A small multi-label image tagger, trained from scratch: 56.7 epochs.
Rows from block 4 of a small multi-label image tagger, named by matrix and row number. Rows with one number belong to one channel. Each number is 500 + 50 x the weight over its row's rms, rounded and kept within 0 to 999. All counts start at 0. Numbers have three digits each. After the name is the row's rms in percent of the matrix's.
After each channel's rows are labels from the 100 images, of 14848, where the channel reaches its highest value: "top examples" is what is common among them. Only what is clearly more common there than usual is listed. The data: procedural textures in two colours, tilted and lit. In brackets: how many of the 100.
# convs0: first 3x3 conv, stride 2 (model.blocks.4.convs.0.weight, 96x48x3x3, each kernel summed), inputs 0-47
# convs1: second 3x3 conv (model.blocks.4.convs.1.weight, 96x96x3x3, transposed, each kernel summed), outputs 0-95

convs0.7 086:531486465629553511535493513489416622452462519507415515516523465429544533554539456496493513513497340548546453572521487530511493436466516482513532
convs1.7 093:479444465524559501638546457488476486587492479469464552390412496482464520550477548508499416437489512498479516440484572433473501521461498589403507459502456566482437448487495616572477529613452498467574431508414493533536539560558485518498507503451512421483515436386422561484535515532520534518
top examples: black (38)

convs0.37 071:510531497444521450494513476493403492549370473411496464428470498448474439522458484429528491361507445535493489506463553553551583447552462470526554
convs1.37 120:511447514482491499529530476522542430545519498457506460472563518463568538481478506508544504498510456525480580525427691442595542502463439548489587517526451573523420517488546558492531502570514559481521439470505417503528499498510477449579593496513571479527583515310543457469482561498513534449
top examples: dotted (28)

convs0.52 098:352442494445472381476483565471568565430529439502496512510397503480540575454534514520540512459553525574506498465488539410530506461514555505469500
convs1.52 102:506413540501470503471500558500529550596506445545531469557514530533619546516510493490475448482571468506520532407539467525494503494468509551482528462555478576540468517519402457580429569537516467480472508411425468551483511525445397528459507513468418627583536338473550580543482471488437509525
top examples: coarse scale (61); white (45); brown (37); ground colour: white (27)

convs0.6 059:562440513569482476494463540536611518577434509559429413533467481464452495570422532499556547462465499474432434535500518541478443517420538485412433
convs1.6 106:581540459472544469505515565521439533479470590568503495528459467451514449422427537533503431456489453486473410489566455450468456568478485443515549498447596528498541452611541548548488541551481559478540385533545541486491573456498520481472387513577573487465488551594484445573465443508420429566
top examples: pattern colour: green (26)

convs0.76 081:518518525515467449483531509564498519489416517487468606475451540481490556476488445584531526472633421502446471555466594525518504538528544393400513
convs1.76 075:495499508523502493464544513531482482477473647513411508519416483435588538480560445516638516489544445500539439518543527500535485544480504509561478493474482395524560428512555479556503573477434453576461543510523456401408424525365441438528537568476513525423496484475409508487522552479540465460
top examples: black (45); ground colour: black (25)

convs0.74 056:477485513449508550478526540518404536475418474393361476394485467430460544534484517433518556481466537508460507538448511451486597523520486567444531
convs1.74 114:515381511546499428562571521575469482521469540472485495524497523502596546531520494529517454438521447472455526540492630540525496491448456579525540477545556583519426530384558566519514523584545532495473435487456435466505490465546390476545553511518577498476590532339486459548511545526538516493
top examples: dotted (32)

convs0.65 072:384513507494468506562454447514546369480581477587514498475522565487576446494491450365513511545516446441494468483529565462500528480526485502525414
convs1.65 100:464425522524446523572541479400482534533453583518490564406456515536577593453408522426511490561510423469478492462505561541507490514488330528479580499538523554494437529462443493449512503580538558520567513481480470481539481488486431458562596507502524547601545525448531570482517561434553478551
top examples: mosaic (28)

convs0.9 101:404563524474501453518536524515563491481542477544439497537499636400463463496508469380565529526549477536452486573550464449456503572479558533513565
convs1.9 091:456541457544472495518552481436524447556518514516529515401490565510549515433504478473479524478503500456510622531462486493484399528542524489341442522549468480523520575503454520479483604592496526489575466386427451506551639541431474496545557489463518565544447595504497412515510522543471526547
top examples: mosaic (27)

convs0.32 077:476549512503470431461456429419499479559560493474506514507547490522433503410494548467454445541493428492482458451635494575465508624464465425558506
convs1.32 122:546566423415449514550530431461411523529504524480493523510444472533554518494496415461499494519479494501537512586485616453506548407517573521471546538505448386449464623461472569483585504562540443486525488506529430466460547502478394481500566555505587536479448440429572439471531430527498579478
top examples: speckled (57)

convs0.39 118:574513466556478494486533495445551523448490436595430495442557515490393504558505362541506529485563532452499493533527426490540616478505437465539521
convs1.39 111:509555542554519632439507417545509540456508556541453471467515417391436458510532593477507533516487582531529504520446511523374585482576516573437416473523525458494513470429657472473517521437514535544490485550561448531456458587479580562510504500510518477445515486484480541415488504447491495521
top examples: rays (41)

convs0.20 126:545676495483469476416525499496587379499477461533539508509422505522484512456473525441521473550536479492527448532559534553457431422497489425471484
convs1.20 115:505562523499533491445568495448510439360382493523539508510492601542600572474460542429464479435654417514500482515503623474489466429587475446529407448532563500505525488599476453482541513465537490540518468520511550493492509539553513478441508457451484509403570548513524469442510497514480489503
top examples: black (57); white (43); pattern colour: black (41); ground colour: white (30)

convs0.40 117:430505535516524494509488541438443523499522536612480481529508495388420530508590443538561494497500540429524604575557437472438441407484520517459523
convs1.40 098:407528475505504573387395488521486458436600436527496456580447497483509481499562616476502534468510494495543368443485458475410500475578549502477459568462503513504560507503550424526479459402498513476439464537571465518522484490489525502481438544478585531409450586465479560420495490431560511560
top examples: seen at a slant (70); blue (43)

convs0.84 150:477532448487475534459490517426578414445543416355475421486512530599562484493521489489524513421501584561551552451533481500471483589520524496514498
convs1.84 111:523436593532421495553493389524607462465521567427463498565502497571508585531526554583580511473479492469459470481472545515512510510539456472495502458456479541547429509481548581571506555407444412509552512521539476501568370475540502606511519501435509420522594446529488473514505617493535506506
top examples: black (36)

convs0.62 162:493532616574551598524535529523559516487469434537454453363442496485461414482480459513514517498426494531515544457534507538422533541443509565556449
convs1.62 127:520454464523516543459443423475515511530399453434427477558476471464577402569519547558486482513522498481523446440454477546529475523557547512479577450501477598428468524482438637448439510559494426518455499431474467520529525452524486583449461498662496499451410536554442541454518488572501501450
top examples: blue (37); orange (37); pattern colour: orange (26); ground colour: blue (25)

convs0.91 082:484485552424493518449480463475578500507306529467586510506455491533470518497449524433553527532545533444485500519552520485491558643526480495522495
convs1.91 079:546515453502504501407535550608493495516521527448484532401505382496448543527468408557488600458528530466500465512500528556517460549468496433491491477474517553491359520487469407542515526470464549505499526542460559564486479460550489529510560374559420598512430554434608452521418460477518491497
top examples: white (42); mosaic (28); ground colour: red (26); pattern colour: white (26)

convs0.15 141:528674474446480532531546556524569485545541510438433545481540421486512562437499499494598534476526478496452535488483532499484547480585452390490505
convs1.15 111:537515486517467473484542567535515502349339440476499465497521460419549583498512577508422535563534475517523571506538605496551597495484483488520509503457478592511549453533453476521448544500542491512524516512508488464488545440501598608476458433400467452488505534524541576586509484578557516452
top examples: coarse scale (60)

convs0.82 081:562485550479494553577531481483494451496425429403510501519514572580429452601465527522507533442501595508431499512406440545584491535483465474437520
convs1.82 079:516580446489530422516451518525542521484509565536518561541426551384481467450519510532523534570505577461484524477516544498474545483484560517396469553472581476551494456540561513514465665491518493476481427572593522444464400603461571507499468553474518419598551581498447475480472517455517470455
top examples: green (41); pattern colour: green (32); ground colour: blue (28)

convs0.64 069:606424526493533481511465475517437496464534558670513482472506463509388460464540519548421448443539510466423450582491529458544497547499503520503505
convs1.64 122:476464491436447439444457564471471546474572550492522514468474451439384461520492378499515534547538543555544353578433534474489500470477531565433521488481412468487548450513524467480534443475566482473512497595480467467483481477508645447488555498513620573452573428521435518492519510528552472474
top examples: seen at a slant (68); red (49); pattern colour: red (31); rays (25)

convs0.23 101:562458460545497587467474502431519514548535479528470507585581409597559513400478470494471501435489499452534422566497460460417565505499420467525549
convs1.23 096:580540507470441405452507354435474537470417536517607506609514404492439567513541535598411524556497548486495553525542595569471531408442466433465482519548546468464472511497417463491535466483490491474519457449496548468525477563461427462548498497526485450514506489527557457539438438442546459545
top examples: pink (43); yellow (37); pattern colour: pink (34); ground colour: yellow (28)

convs0.49 073:505532506519535489514392455446546479418506461574515492469475511479531518396544319558536498511586571459424486506502490529500476554504540457536470
convs1.49 083:501540486490522480461527486443427567592414487532586540525430417485449512512464503410445550486479481438496393461567485521479474522480501509549527493566468463451594485469488469604452422409647414502441482467489435511431454523514510553532559561554560507473510426520525518463456499434580442528
top examples: grey (42); white (36); ground colour: white (28); ground colour: grey (26)

convs0.14 091:388530536421518484406532535496502392477518397609435586521499506573460482506561541505520503540479488453518482476517450507526493479517534613458541
convs1.14 096:500519503520466426516480457525494486501441509469485528436607621531574519480497538470516417390503475451484556501386515558425402518557453567432470492432488552457452562495492619429504463592460475468419501421458490504489598499452504472514486430555524496564493504497521537432455474594468547466
top examples: rays (26)

convs0.70 078:452481529474496499538566416481581477500539440435472495422598523512525434562434602484500483488565437469512407528594554544527536480479416535519523
convs1.70 107:438472457468450491573572512471513449494497538434521565411488537493461495493558452432590514454475494484473430517462478467449590388505486552598505445526491431446541605499421529440520471621499440516511521563608536484454567504487478545515567529406431524444514456502576442508569481488537569517
top examples: speckled (25)

convs0.22 120:482477500441485466467524462547555449496368502529457537520421500466385483526494512436512489592500542518541483491463476530483616420471466568481613
convs1.22 106:541455473518508446608500565428453535496410552472479480536621459549547488552490410545447476447520511545473547544377592464516480504460539452508513488468475511457431569447517574468565486606505438423551582511539492480516540560448447421533530455507561425499488498554450414457515479469489581461
top examples: rays (71)

convs0.34 094:504556469432483521455499450521386516447571611513467545551503467522416499482515431524501490544480429583451550553553612437513556519495560522504451
convs1.34 066:463491541590521439424428505480579562580491509404408429476526474441460448461511555474510398549519443590517538567483537525510613536472548574467544524442517470513514452490532477529613504498514465553440522477515434498528528589451484502485482570379517544560458469545497571539503501595568491486
top examples: rays (52)

convs0.90 110:519484388523499533485543468404573529499565555467517535518506577583537394542450427533537501546517507492473477419508428482419441550413516517542527
convs1.90 103:407483479557471578521579541558487462530538503489521463477525520498492498519501413476555474463522445473444494514469477470492386296526511470489449475460461476538562533398428556509530477416422483471419545447505517511488536506464485428481518418460530520588490448507590562435464542527491430587
top examples: mosaic (27)

convs0.38 073:604417444433495497611479587477560537519493475469431537516517444510556513464478417542470518459535454494475515509595508469582525411513536414479460
convs1.38 078:499485477528477538502531485569480439417590517546488408445365400442413453533539604453528531496480539412499490602526519467374549544522507488508510430484600481515526455554536378480548521463491547430445437557483425496431526481491455537527487485540571453485549466507515534463491516502548469510
top examples: speckled (37); ground colour: teal (28)

convs0.28 179:549464482513516495523531521516482541506476317454495507514516567572378587500472477533491498483566583501499382514395500502514512484520513497493544
convs1.28 115:549433502432455484524475477517583541450505514464424461568501431466494482503614441574587496562480484544537529505427531484488504477471544487532475564517449559549564481461586448525457527384540426552567466603552484426474386449532457507498428520453563479407555494560498406507504509508441456461
top examples: rays (35)

convs0.59 093:384489489453479456471468449416582548541573571492538421478517474570479454446504514428553459497508531514488499420604570491471522596474461508527447
convs1.59 078:538488534472546470488514542442549523608521486499573550624454364581523555551442466430448489507523534489558479502523430465536463462437430504523469589528483532464450547535529451590499507503628431585538500446484514559503516546597479514583491510489486596532497504444558474519572503479561448545
top examples: coarse scale (66)

convs0.61 143:524471522486500486501506482493404521501495685605503505515485482349462511493497461467485506559484388477478545536550516493531528406491497520497509
convs1.61 099:472497506455477459490403419492528506482497508432474417578563466432545548521614448529556524491545494567565415480471527537518542482398624497514507520514521505533461519446593465459491536385483408536503475557516497479502370508567541499446481508453578555499501386564526570474512543514475511447
top examples: rays (31)

convs0.60 063:528462562449462469416475507504524507486364598564459491450535546473481420541521609503500507527540567425521491478401505533534537530446433553505531
convs1.60 082:459516510509592524600583449550462493587464604527525503400612416531500472505468501426570557469451451473456450584439422476486518546503472463550477465502489437506504508509521631558424452501514554491517572528468569502482466529509434496494473402552485504443519496510407477603444460548471473500
top examples: black (38)

convs0.4 089:539575507521479570498462491501426517504471528662435458518594572487415531450576531446526476498485512479543422557471498425517463504494524513510593
convs1.4 077:507483491547594563499551508483496500554487599451398469444548596561395452425468492510445473558382462441521458435461480536547419543526575474420474485436450496445544533490507522491447446500499491533559559467484510515540503503447538541438524478499470423415523490529398421567431515549552459425
top examples: blue (44); pattern colour: blue (38); bubbly (32)

convs0.33 056:511405456500542522593392510569501519485502548441527522495503520541474415429563541507549498516555526452442408573497489509535388458539523597513509
convs1.33 117:482478480468510650445519550491509524538460551543531606528429484458530482481520461480559577475431487432542469606515493547529536502458482495429444487568470436464498472510459464512449569505511516506531544491545498524471461671350566392525549490540515508586516561528492495445460520464425487517
top examples: black (64); ground colour: black (37); pattern colour: black (27); crosshatched (26)

convs0.41 140:487448604554580513509502476497454531488393420443444432584531489533502570575606458529501505483457395543538493474480538480570499518489468463501442
convs1.41 125:455455470448562558392523612531543515655530470449527508563609446542500452598524545545481460406458491435480530505503439468570502573574545549519488459449504522547494488503518592487541412568458471554484542502471480530440521485510531540417435437492482480475495513535403472458441514551477507433
top examples: coarse scale (62); cloudy (39)

convs0.81 166:491523395455469518541542562567539528498513532499599546379468426512500410436438582447496500436514485454490436526456477579485536488460501516499585
convs1.81 144:499417481463490518466472571525521490529475456483504511468522519500425502575551435564436511437470467520492483650472487477536433506571547547537534445418455592460485494515480621504465471541475458511465529515510536443455503484531556431340508460582426437392510516473458476479464471565405473428
top examples: pattern colour: green (29)